config.toml
activation = "gelu"
fused_qkv = true
num_experts = 32
kernel_size = 7
targets = "concentration"
optimizer = "muon"
grad_clip = 5.0
batch_size = 128
warmup_steps = 920
Rows from block 11 of a small model that predicts concentration at each pixel, named by matrix and row number. Rows with one number within an expert belong to one neuron, the router's apart. Each number is 500 + 50 x the weight over its row's rms, rounded and kept within 0 to 999. All counts start at 0. Numbers have three digits each.
After each expert's rows are labels from the 100 images, of 14976, where the router gives the expert most weight on average: "responds to" is what is common among them. Only what is clearly more common there than usual is listed. The data: reaction-diffusion patterns (Gray-Scott).
# router: router (model.blocks.11.mlp.router.weight, 32x128, trained with AdamW), inputs 0-127
# up: expert up (model.blocks.11.mlp.up, 32x256x128), inputs 0-127
# down: expert down (model.blocks.11.mlp.down, 32x128x256, transposed), outputs 0-127

# expert 31
router.31:583586540529566442476474564410509535602436539581501461497539509497548562569542464529541491447452554523420545431534557475494507475550509497435475561470478476496493480449552594449460471420489477552589536516411489518533486524492574478497594549502392484520493446527526505509501501408529443464521449465441590492552570448508515581545467537443529511498450474505454522383446663558461511546555
up.0:416453587517559467445511526424531497509533487482470546608442522525479488561533459495418485614568432507522517479462590450526562526498485475420515610440445507488447489521523499471378508496547609489526458583452495457547475584510468559507494470469544504486524575534396504521586538522456481590562361438534459456444508552508539455433544501468446531524413408482491552462459474455530522484535
down.0:514507486498538451549437527420571508475560490473504601487495438408508510530456574577514493502508523515462452482463571472465406443475540454441528518576461456437432539538589524496473538490462648511520477601541517430502387489485501481536498568561535419517520415521493477562522459495450447404572539449554427471497529591502564491539534432517499470500523434557422495369535553454535532556559
up.1:513508497492559485459555376427460534544422468460498544481498519566612538476555473561558469493513456537447464426443552533509578518531602578445466453468493564468522586480488515531422502441470437461484473441515478498499513486544367514449578508479597456507418564461434448345452509566482510485549544535460484542399504544484488525488465570564580565514571544484517553547528487466501448565494
down.1:422432488529462541452488461524526526525553572506555474509475406527456422521537485407471497486482552514581473621475516443534501556474359522519529585509536488524551475500492539402507519458564516547558552468503523443441538451488493534527389399412559534554522452555485492562550533566538551473382457507512465438542472448558466510519536484447495441584543542418528473639454503433478515522447
responds to: feed 0.039 kill 0.058

# expert 7
router.7:551512450609560494599496427486471607387493526528510411524465562435442438492496505441392512510483447547503558410493515464464494408516470426470486482501543472504511527549490486469586408493541429482475508476505483492484572560465467561499409512417548498529510489529521411509492518443432499558530584475566500484538437500413572410565480556536596500454551525510556414486506589570515546453450
up.5:505589443467581501491400423432504431402456457480494447500531554456569509407543461520561482428522458508476469558519448427500553638541520471461527472470517458558521499574518423490510580436561497540504410501475535483587583504619550454564481459458421459549567520467479567497498483576485578527556528518466480562502579559494461465484404477529395475530526517481486537509532445475435556498445
down.5:615467534574532496477511521395479519462460492501562529461489577486511439466471482456554416422536509474549568480514522487468522538519548480453535468463431525532494621495506578576543406581465491439528542533475489477502494557563483474602437492510566500537527463464553620577522464427459454471503451514541453459488453530480517379515448399605542571489521540480510541479523470419409422603520
up.6:468420565536522492468496575414549522473535532528545529456501594528490438510528519549524447469526506468531510466522466497520512568529530524520528501528585394485480492453561362525441508508588497478533425566529473464502629590469476454497449576512460543497437448562526421590547439514442395452575539529472518460476548444405487508604582488477500508478470494587470458437518426459509387438532
down.6:563567464562462529432540490509508444555447508522512453526526531466507460579468536425522558499406483533491481466416545554527561512399425431483539592473424572456457509527441521465509415544495520496536452509492539503430427561501505483520498425540542492477449608480514567489480456475430574549472531461562412635526584541547539446408567418476476577559531498428456505465490539556399487554524
responds to: stretched

# expert 10
router.10:458533599578510563451557511495537521476530533530447483540566554442541520497492456525435499475466577559461562501479521555595545462526452471468584480469525453456538530487469464525486582628426471510469345503477457436584524371441514497457459510448548531439454443456439534485465493497508552539467567537436500482606549496538519511394493492520489485417530411498587470485429518558563529591505
up.5:454450457519460500487504497497495543410452480489403472518462488465512554436498470576431483559538527448581539538477410519480521537394564439466546446416497464473559485456435469577481478520464556539591423575593449518465455496567532453496512468545391474566612457520493550505488581518536526478508598507509480538407553525450545561452468460481560503471570505507578519482542510414431647518519
down.5:471636414476472539568542548497413466481569544440460458563454610483550523451496537462472454511509486559465529455469502479608428614394503446469518548436553513395522494470565540479562453465534472525465519483540533531558537553536528548497491386553453529594549464445540482509476604420501488455513473473469468529531523378494524531507446581487435500555530471525514422470432525496418493477459
up.6:522559550455531468571549457491540549507484488518535514427526540544400494491543510524518557503485568461523479496480441499421565535505528484512470490569365594452471428444534478523410543543523615429409480418481459576530534475607470489487567485562509568417481486470495576435593423545558560525428535521511501553457488445484489427530525392508497454571496492484476471473470529470523376593457
down.6:448510524518541486448553538539553525419494530528438474531472447541608494539500538541478484540517438514402510451502481442527522469506496525514375558495579479516490520488454412472571467503628554419515424519512544447409592463524494577474545517448423483490419474581536547484486486508474500424529472468388430494458589601528516479462513623423543502429490475585495452588483539555470539469450
responds to: grey

# expert 18
router.18:532572516430470441500490570501528589454465506567566497468494457531505488509587472564517574477526555523454526527466422523492555466522571606442457478535515474438517504479458421532442497523491423399528555504520465459449550568462538468498534452543477557518506425490560517483541559393442440492553527379501601518438378510503466593395462516486552458439508540421512513519477471396568542445431
up.5:484508497489530514458579574529538455471491472530514449495469605429448504440434503540510451543384518512596498626383464510436416495495461582439530490450538511408511469476478459521465523504540427564467517511510599583518540440558579501473513499499503549512537426551458516531487593505459527551510494540491391442591498607553484517474590496460472424553552473426513447458449502417456570522495
down.5:556467462553526492465508498516465529495376477447458418472442419486504416485608459554529478485500539477539434566484500435457481454499540480464475535510509472528490439507485493484641520365494521514536603573450541564518446611443503446469473537556472581562478547449523519515457557455538466515497493521540525531472516616423439454493601478582528599437465528434535486483538548523403530525420
up.6:475413533567528510586467486537508496499570451568457505541561476538460506494560572375501421403448493534479465476504556431469423515466456514534375500540607476549490477451632411434541533490478504513506529535491536459567468491534442530507521509527474466432571559558451606506543420477518522593491501556488549388441561532494520419455461444512474517462455529463530434568504515549447432457550
down.6:507528465429455497441528507486438524447478510441511553468470557436459498415495542527559419552512439559541505537489546586498600519650469453543611395543522515488544532535540521476446463442444483460458517425467506549411596459506452580500547461456510525502369494573490475499539505515557437417483497557502474444454423505593509473537553527582470473512536554521428506464492446523621495457469
responds to: feed 0.037 kill 0.06

# expert 3
router.3:423487519493495535492453444588521484517550535475526456538465524615463393505557554525572445446530518429446523523459490453557587465510552523525507473520590507546509415503452450553449511461548432506425556521622515533484568530554522516389442491506514529508555483546532425499584494612601487532422448622446527520519469394492465571535508526498461480450527530407536496546487518433463518493589
up.0:480395463525551511559439506453381543424487450489474469443664534477539510479470463554516542479488519543529478402585504497499458515461477422592530513479500466512616428424412412471470471442548513529529611457503462571510467539555591536446531438463476553426478421429565537531506404498496503502501547546570521558545498538512498435471562506512464473539455589600503523488498474533524487519498
down.0:501496514515569507554500533463383474556509513429510517546454431559485474437419530488444568511493505540464517540532574462518578520495516438598486448502508387525526468539589494506427498579398476422505550517416395529420511465501499415573492443496511425594526536504509564526433503510414581565551463482567484460520464478536441443423584613541519516534498547578484490487420471500448539544448
up.1:559539450458458559463569451528450462445552568575505545539507597407485544490466487496584480458496555602474541519484502510480452414425528532388449465589534457483500479601515568486503509505475485511488418443466428472638493471483520515499526544418602451489584608594450470589432467434440470529472567512498497544504498563493497549481474483495492492544469534598422472533487505470468490428434
down.1:499394494499473436516535427466531475515486503573574582445440434433509480447484479511488526465427477516532531518461436442512518476514440538473516527482501456491432420445531507538480530440485503518564452460488569461488530608510510549536542501437579462528548416572495375474530524615584521569555483431572476465521576586470526475521483569582435423505445524480352540535504462534585533557573
responds to: feed 0.039 kill 0.058

# expert 12
router.12:533468485593561558491563628489499491509436551498552520505426441493484536514459448550603489556447546489561534442499456518461458494449563520542444497528370533519485425563534512479464542468528550529516536501549527427534472542454449573561559439514550499555530614530524433463499568527516552579511548573458579592589558548469469517469518515550465488544446444400449421470525477414527508394485
up.0:537500525421470517511484540358454546460517518551559545505542447478494375457473430488477588526553641501474535511480522522459435555541446464479512517497537502474506411448581471534487563512453579560579575520479475469522511510496482495541578582544521580562536557501508448626394504502450494446420440427485504485465478437449550547398522509435553455491464493514552477532431450512440506595489
down.0:472436584440519580480449502479527454515400457468497487554498520482592504531474542519502424502527552492475482480627552481512447462502499549577562522470477398462498500484452581474560446424565509559420551434569559430491488487513514489546524394509541463418534459479591456454573442465506564542473463476485571515442503576509451437562548553592524550502507450434511511500493489439448484403650
up.1:466489549463492548459565519591516522464466572527464560384488385575564526602494529508522484408454491428498537484520477522490412457471592485544571436435469533458475505527518577476588487461498497535516417512513434460439628532439519528503502536501417615498437485472503499543515489530565450439540485443514539501502413491522521565486523350554583538507493500447470522576507436460459554496434
down.1:423499516573503555505447528411621527482526487478509583547580492454541525492575423459409465572471572563529502503575484502467517580588479499492445522578495502511545465381592455529464575460517480491458550619517560533478514497507568454456443491480547350490501508462465459436464449502434482482538589563519442535475572482527457561485513537463441471426458529502584489484461518478401456464465
responds to: grey

# expert 5
router.5:501475471569463438422581426530485505483515613381535533466510562459462467544506436511418515549536434522503519446482573528488509577469514454547417478604412484546550469573460584575595358454487517498438573448485463529474544494557515435561433547535523453466542498451507473508479510447539405505494515454481561501449472509518561506461412468469478542524527444485542609417457541426478462524514
up.5:593477465539500495513523483516505484432486454479491464629558476585527406547499560453536481557439502552513532490537497437578550505535484404480339474601502472499488591578470418464506448461577510453475483510486510569524510432471439496583598488536480574471587433475538476419512484466538453501496499406466486544513455519449498560409506579499462448536539522582538460595465444462474511556451
down.5:422442501498436509496539479581428493539514516477450572485510435529573480501491452567577505525500394473500554428518523474513472443491626505494385530462546550520561578573506514577469475518498497420532470513500501554497486452524549432489464447473545544438400379501514540576492563590460502461495526483477528494449391547550523446511492505453471570513455530617479505419401569511415539554582
up.6:450456458464551525516493554477528461461563507549599530450490572518537470415403389456434513441563490497561568436574579527504546536516548527555470482576518474490492503522550428489473443491552463448593513501477529417420583550569502377494482433547435466452525537450492519577552532510419496513627441508497556486529420479421446566494559487540488515485455467538493466548484414543576457545443
down.6:586576476449471579474516466587478458437524521480454541434502547529412542528473560385497550581471507484496458596474421446521505525460577459559498481459469474504508491498510471485506552576477452456530570478462437479552522488555428515499443576560486542472514442529422460484503430516541493463399438451460444565478627487500534522476615488505584464480505423465534436520586552420469633516547
responds to: embossed; feed 0.03 kill 0.062; feed 0.026 kill 0.059; setting: feed 0.034 kill 0.0618

# expert 9
router.9:403447539472507432467465449560510527578542441490505534461519484501402551478532501447479580454491417511537466580500439480443442549428583548435552512433453512467527421512444554535460469507492454591536582446478473572544481400440506557582526503462441500470582553487519519475533479433487510496527456545451542441521481432477437570448527514528544616535441463584577490457489543427611541478410
up.0:440545569532493479447535448653389505508440469542520556373498564545416485476487515596554412412421479611521494420466506527505502511443543512572560493468518476524489495469498486446456556515516579559561554492485434609408425534555438534515552526512428410477501533548478444515523446487562484517507529579534519476439556501437445490513450501558545543514462450481478481550531491428488495550434
down.0:511402514517476552538476524462539537467443455448510534520580500597398460494549475437506607511598499582546647395624526501573502491450492470515520562500508468612558474478522476430414549412489450485441459532497615484569492531383529486537470424435502511545436552427447524478514454487482512492546463513460495471490558502508417540553479466519530487480469512466443468506586483481545476540517
up.1:535514530417476589475444493543561544485592536485481441495584592455458452463439524502530457428495512546486523545555442454533447610499469532574443434427452537518575463522478465424486535503483468547514475496544556570504520528505442519558534524500463474468578549493519449477604544514481468542473565521431504398530626505448450496536448492564498515492503494498440454338414561434483390547452
down.1:473474504449577511577471456453435503503471514564448470430517486532444574469445560411436464511507453510527552465555499473509557529411458451507510495516443492565472609520574459479388561479577435480523604631482442475452467569495479528524501536502438552521437585554596479398495493428582554479474511515467483523512541482575545419497556441424480439517547494506513488648542510500476497442504
responds to: stretched; feed 0.026 kill 0.055; feed 0.03 kill 0.057

# expert 26
router.26:514466486526600570532537408533497561353448453470476493557513517500478561530443434465510510570566478421506522410536515561510549498449576484543437549551548537456505497452527508486446527425509479488475480442503550519501481527454496452481567487452472551545467518383501548504493438451414481429554528424502590476483513471431576513370599457473500417591449449583492612480531522474529531548554
up.0:478447471509566477517584522438495476513463516495605445549503523441582567634481484491519626523495534582529503416522480468467500423502414518475582513541511474474572484430488473458459482405536454472447507399464506520485568528555514464548494479618452486427520537468487509524470515464595511476541435393535481510486540561427471494549367573402455467451570528500520427481532485535573540518523
down.0:475410559541507455513442547545459450494492436448547444423459496491539488532569472585561543588583466533561590483508568510565459582487432560566484514451633478504425486607525476532492475514506559523478494398468504390497464383478488459520421483474421476547490469540554467500512500574570529494529509493541515430574436546542537404413479414442554491503570469514513485468449570477476481526502
up.1:492595404559524479558372546548552520441453422530453495558442499478446453466542492536413457454624466602547554482511485412456576532448563533461473471519468532519565380521449534477541487460554518505610548483384450558488533505486431547498445453497495480523559498485525448452571552553519557547507417546483579516453454448508486448611518482516480448557453534457469450531453513479497480496540
down.1:554472580501582538483570476544465498564580485499518542386562509497474453470550558557477473495503558471547448518410506542556435456544575462477448414419587506469481470472474518487460465581452451556441508631575490489578526475473442455454490479499566546467404517519430534510536523479552414506454431533548382455604450489518571443457496480418518467437483499482596534508568509463516548539450
responds to: feed 0.046 kill 0.063

# expert 0
router.0:552472443472451407535424547466502495496469519528636518561531458467546505529510495552483527398580494501506448425494538490557501480458550512491523434557487551471563499542473503492510452518442483448456547522439435507402527496462511502457507510537508545425541545491557606447528428532372539524558562401470622607538613484476501536468503569544522510522467488492524402531405451425568539579502
up.0:601531446507604452482537547489471537547466586507452449539535415551465462414433476512507470426460526536564475517531543617499505547451504446466528516419495518485433507526542537455440458571555524530484551574563514546440569564492495501453472449444494477535440496520458520553531536455442394533482438473557558526450569378516429599567527508510513462437463425547525558360480468459513463488567
down.0:433372518589459408502549552510500450471527499467505428465515499479572575478520505506490476488553445439460512440477396406472498499452461534580583583538447456575451561529597448502555447557530481587425491437447529538540519466561499545448547527514437486497516516408554508491488578542489533480489464558512465403585466523504525405493536505483491582535465424508511498528536482476577601553386
up.1:507483586437473521533498507489369566441436453538525480486474490537537542532484504544525514514504579572474458468475537585468459518542449497534535533548488471440500422509430467539385486437555439558521461443514508483524429530467561458563523582570395571389480478512572486574463537482496592537427461560513528481465441571476523638462481525533383531400500492515494425517452585471542486448507
down.1:563535458493480538416534499481568462502505554615468562512469382401444491499450641479466440552528541508470507527510382510524551499496492479518549536496505596583484473501536461529558485550497526495474494558539456528509405403495481572495538462467497470550398562459486491436493476428478525517398479483441448570482567442587573463501457446584534517489544550559516565446488365505431485495490
responds to: feed 0.018 kill 0.051; feed 0.022 kill 0.051

# expert 16
router.16:478454459420485533532612551504583556464452399465475487519480492468414528540535527390520505455576546562396525516516445560469574547429459585521430515558553501496479498489559528461480496577577532450524478482470568399469471510495473579431509493485549507543494447421433510574536510467463504522446488551433556505462466525513503489566586548476398459558421572554488529496482511446384559484595
up.0:464474568523501449445457500486513445478539548567534547597536596474485485562532478474436433525478500495540468508570531547437561530490404503461481489490430432456546482420482499469506363453585506516480377464468514494500482485515513575506522560503534491429443489559571481501486597486462501472501541547566627475469597447433468536435516635520455505477464501455504475536596467613414557457463
down.0:534507543633583405575612447539391502451542359467489494481442469529527524486543497510445419513470411486469446542434443503581545581536512476569534538543579500553425474442480498481591389500505445552518551496459504518536481445563499551483476485504539444440629551506521506573474462483480457527495533437559484516502547474507533436452452466445457519388527517530479561430470485517528494528519
up.1:394538507579508489496537554584457499528447356507385516518445463497570490564543516466507554535536553465457536487465634491494463474499511453492588470445536525532495490472500483448456495452499454607492488473494553560435548516494532484447405460563473538420370480400479526423529490493492453624579509483537605492464471489460474471451526456513541607501625529498530478490532483536511527526476
down.1:502493375484555595486548535447506412426561553498518490542584567587506455583411509539492554528452549496567409522534586510487471462422437470424489480535428473515567484413438507471507482499506575466497464518498509545502463434434408660550491486500445486444417519544532502507603496493574475474540457549485583543511556483598509472448420509514521494492486490468406574492455505458504500470527
responds to: feed 0.054 kill 0.062

# expert 1
router.1:521481436425492545563506544535509412489424551541443445492447498414524432516510490441500461542521486526551510495460579432483603537577498371459550549427511466485506502558537559441519572492477532515492515528499462465660475432543400498502393523574570457458409539548450547590519464557457501465491571514532533414427558484428495469535466560561524456554445553522472522483435490551492486448530
up.0:556496505509436610445501421581501475573523476570430569563550496574537444486528418549529538397541555552440485453472552542552533464492516432527487456438472541462570446452498499465562418513434389544571520538493504540495516543572469417456455464465523519486348427533572503549522426520483504561512486456486445587506490461559416479493525450535573544537519437465502491481549494508402547502577
down.0:584512563576539542478479560425510485459539547515531430519519512512465525466459494489366545528453527490461571378524470585367468523434557495552426507515594604573426522524565502603452511435563506410453512526491478596501584434480492504497500468546580421492509577580463478509494561484546527438490474411506461481428573512524519445468405546464497524496479482479504481491468533485510428518552
up.1:486486532575416492469564506414546488523537531495410531436482499579535454491540471556486489507553444502527595514412482458494519454567522505521563506549531520543544463489555573529481556411477471471521390595509586567524469541403504437488388451517480508496430482467551447530543475500468460589485543445460516493482570415550502378454484488468586479582480441568558483455621467403511530474543
down.1:411559400477518510527438560513615492524576491485499475504428549495548500440531617427475592461511510497501445430429490547560472553513539491551500490444525543462459518425496485559473489454457542535521459582402482545533495522498428487399498474563523484445371508582609466513435516508517552484456384480530518523422479574490450533567482612494443532523510514514581485485456589465437544504486
responds to: feed 0.03 kill 0.062; feed 0.058 kill 0.065

# expert 29
router.29:555436556519399525432521510465527504443516509542535543546467493464462491575529514489548536479551478442520386458435437478456414492558428485513403439547512446454377531524510464539516466525513495469492433590595496492531431575574502476552517459425513552490479466532513560562564502557434415507572551471530465583637557514408516519520500491426559425489484510513503496602483456409439510445482
up.0:543587453512497480575578511544561486415487443503486525395510508549548470488533489620463525527461487578466478499516476487500396467524488496540434505498487519513447513525459464572504534615528551431520426454558415531356553421465445503499463515490540528508461528454631532465504525475558473346539548507459416553482583536453456480569532448446459536449537468460601526500454542516535552520507
down.0:437435492439454521530554518487531464544544531570434560545370522534394534524523446501488518485508503462432425573571495394497543479563456427482521498533561498456547570552446487431433542408522392535513552496416592503473524505495588584577480519462530555510442487453501545518505508533560557507563516547496500494476456403433480449463517541438461471517544607455484519476595566461459538426427
up.1:451512493436520501566476434546478489505540476654550444459438515416472515558528461565487465437403453481488531480481481388509440555552509364506555549532611445503489564528555526481498538448537541496474374500533514511535491507530457527466631527472495427409567549489512521408544479544484464465430488480549588492475498529568486491486487437552443525538554546522542497459468580540577522408464
down.1:469618457533409527545504520444453502528548557436525441601514451364574530470566441490520458537482500473472475436517519589518515531471513528537338497477432592468448495516438541485566433552564431499479488446546564554511436494481467487515480508566544556527545467468415371573485493464541444500572597486544459503457547522589504519600413534512499436478518471482511464490512517506502551482527
responds to: embossed; feed 0.062 kill 0.061

# expert 19
router.19:484450414503535447494586560526578589511555429448477441531536574445441471434467475511577433480504401442597546518499461530506575591516444482484451537538530502506484525463538580512551559506488562463437487506482521542527486429504483552524431482414479472573397558563432487546453439561563441406536436565537383489438576413524493535482458451600482504534467470531471552465517496558471516506458
up.0:439493565549470565501567532405549435547497567506584467490444428457561574502518461438512464455538463471551459507494515426539492492422391452486478593484484510477507546479596487423374644492407426533429508438537490449508523458455487478509535593564436534454547572437454538582556518526550544439519568513576486502511512594514536500471533509469497510546502544499530453418501483419527447503472
down.0:617463465442572460519564473454474513545522469558450565452624447422549441547522426543547574603541438511522515572514436549550524579566504454494504448454514425478534448437479498492543422512567439424508475521547531504526488471468416493518488561533488442475570437447477473495457481638438476510502445493530506422474461418456450570537519430544445459498607478478534551579515463513518541541558
up.1:489461472662483480600432411569537489529508458532515463530431501488446556574581511493500449477530460588521458422484485573498445450438473550407469600484538476509606471496450530526479454544484537511514542482564578572525484491464566384426491447588474509506569565541540498467439475437508466533508468442482566501546445395543505476457504466593454507426471401518503467466470551496479505468563
down.1:414509536575451536489548494438582558451469460526602499466448512494544546622487479520450503456485424451604448504571451443422485513520454488539469528567484573501588550514488494430540632547505516473529501477457432505515549453550476467512401592488518597475515463501524411457510452498509497508526440556529537492565460529491484515513427428407454469549567536490569488475519542479484546428343
responds to: feed 0.026 kill 0.059

# expert 13
router.13:536474541521612495546589480527538507544473468539592535425529535609418504514432473529467490566549442465541489543496453537501550494454500448470552565528566414516517476516533439395574457494558567506494454530447418480508600562500572493526470466500439422563489539548530370513581487423523508455528539542445460471452520506451510489542559540477441405512571542596600440459513503505482478422563
up.0:519529437477566493456420603522453528394521525576473507428552513563521416451519462584557530597620425513429550552490551517460498529512502462530462522478509482490447511540460421514430484516525567500573450521536575518488510469450499450533499467464471520531452587486457502513512447586513541495502446483528469579544569369460474489569391553409460573428491471560482607454503489523489490488392
down.0:443448493484407496512576490498483441588450489523510526455481455462446534446450519506448418475524527555542504495480440453501405380464475502562595468485390469577409402581514534512420551615558451472495485523482563567531532514576448529478411426523456601552586503463477483433502515467522469530560537542491513495554581546595432487455436506534514515532437543525519595563475526498532478483516
up.1:460431508488433447525505488474477569563511509495471444473499491468499394485474490567508650458625513561481472428530522633515526537488628469510560493587476501521496551410486514381579485467462584444537467520561561418407431505555575519494561494548466435565503450438475513533478452475497392550495497566495475481539472455475535461511491586476543506524569507471463419530486446512477476533546
down.1:573555530539507497502440466522422549499496451468477525408444382513579554439509492506503445487433537473406468507523572532457515532486443547480560422506464552512503503511351556499414415538431562547549544453578576581545455563511496468472449536574533551510519524494542478530463514574443504515481516497472509449470477490556499598442546374452567445445478559484411481465590445459553561537472
responds to: stretched; feed 0.026 kill 0.055; feed 0.03 kill 0.057

# expert 30
router.30:379494508512511466514455488540456456587499474408415512525499551579437442444519570578517568503496528552406440482467526476502433470496480390564576484501470519514531520446511539487469512448581548524555485394507498447435432457505486486531405532518497502449420531503426427558493417529538535449491401567598490512470499580483489466564584510482473497473454555476507547485609507525590380536474
up.0:385487555477536427507526430402471608495497459620596510435546468391553491517504477515483515658489508533470555467524475544436472482560458468479526433517440455480448553442507591512462477473516541503512458534475548508503461602440539455589467538478526482486539435469555544475359525429486444513541471457444508573552452525475583490510457569444420522524528521499511577521557553534540469517503
down.0:586455495487424533500513478542419516440544649470522471572492548451499479465470527616521494518569419471494534502536588497509458440527488501534495475522507487572522590524432510533498500437519569538441529499448472545525522428581500408503511553485545490505548531556528463468494429486460415440580518486521508480471479450583506389451457491589537493533497489370483494424597606465445457382463
up.1:435492586523496505537496391565515487480475550521493538527596557498551514420450498540552412561410367481523506538503482565462553499533440548488525504410533472542604536558489459527559536465492454533512430471569551549431591485515582446420562497513447486576523445575612461500540475520446451482550490506584522434452540417488450405473555544462448539461444498525424447442485531499496494452462
down.1:469534484612462547487497562505523525499482527488497538419485464503449519523525451612429466534571515435498595544499483561533440487518491498593561413495471451468533584446508488402524476407475491506460562474448569543434500490526402469483594487444581476575467447478429505477428565414464519549436537529390527494514426540445581538523465485479512428540581498631579494446519529538525463472461
responds to: feed 0.018 kill 0.051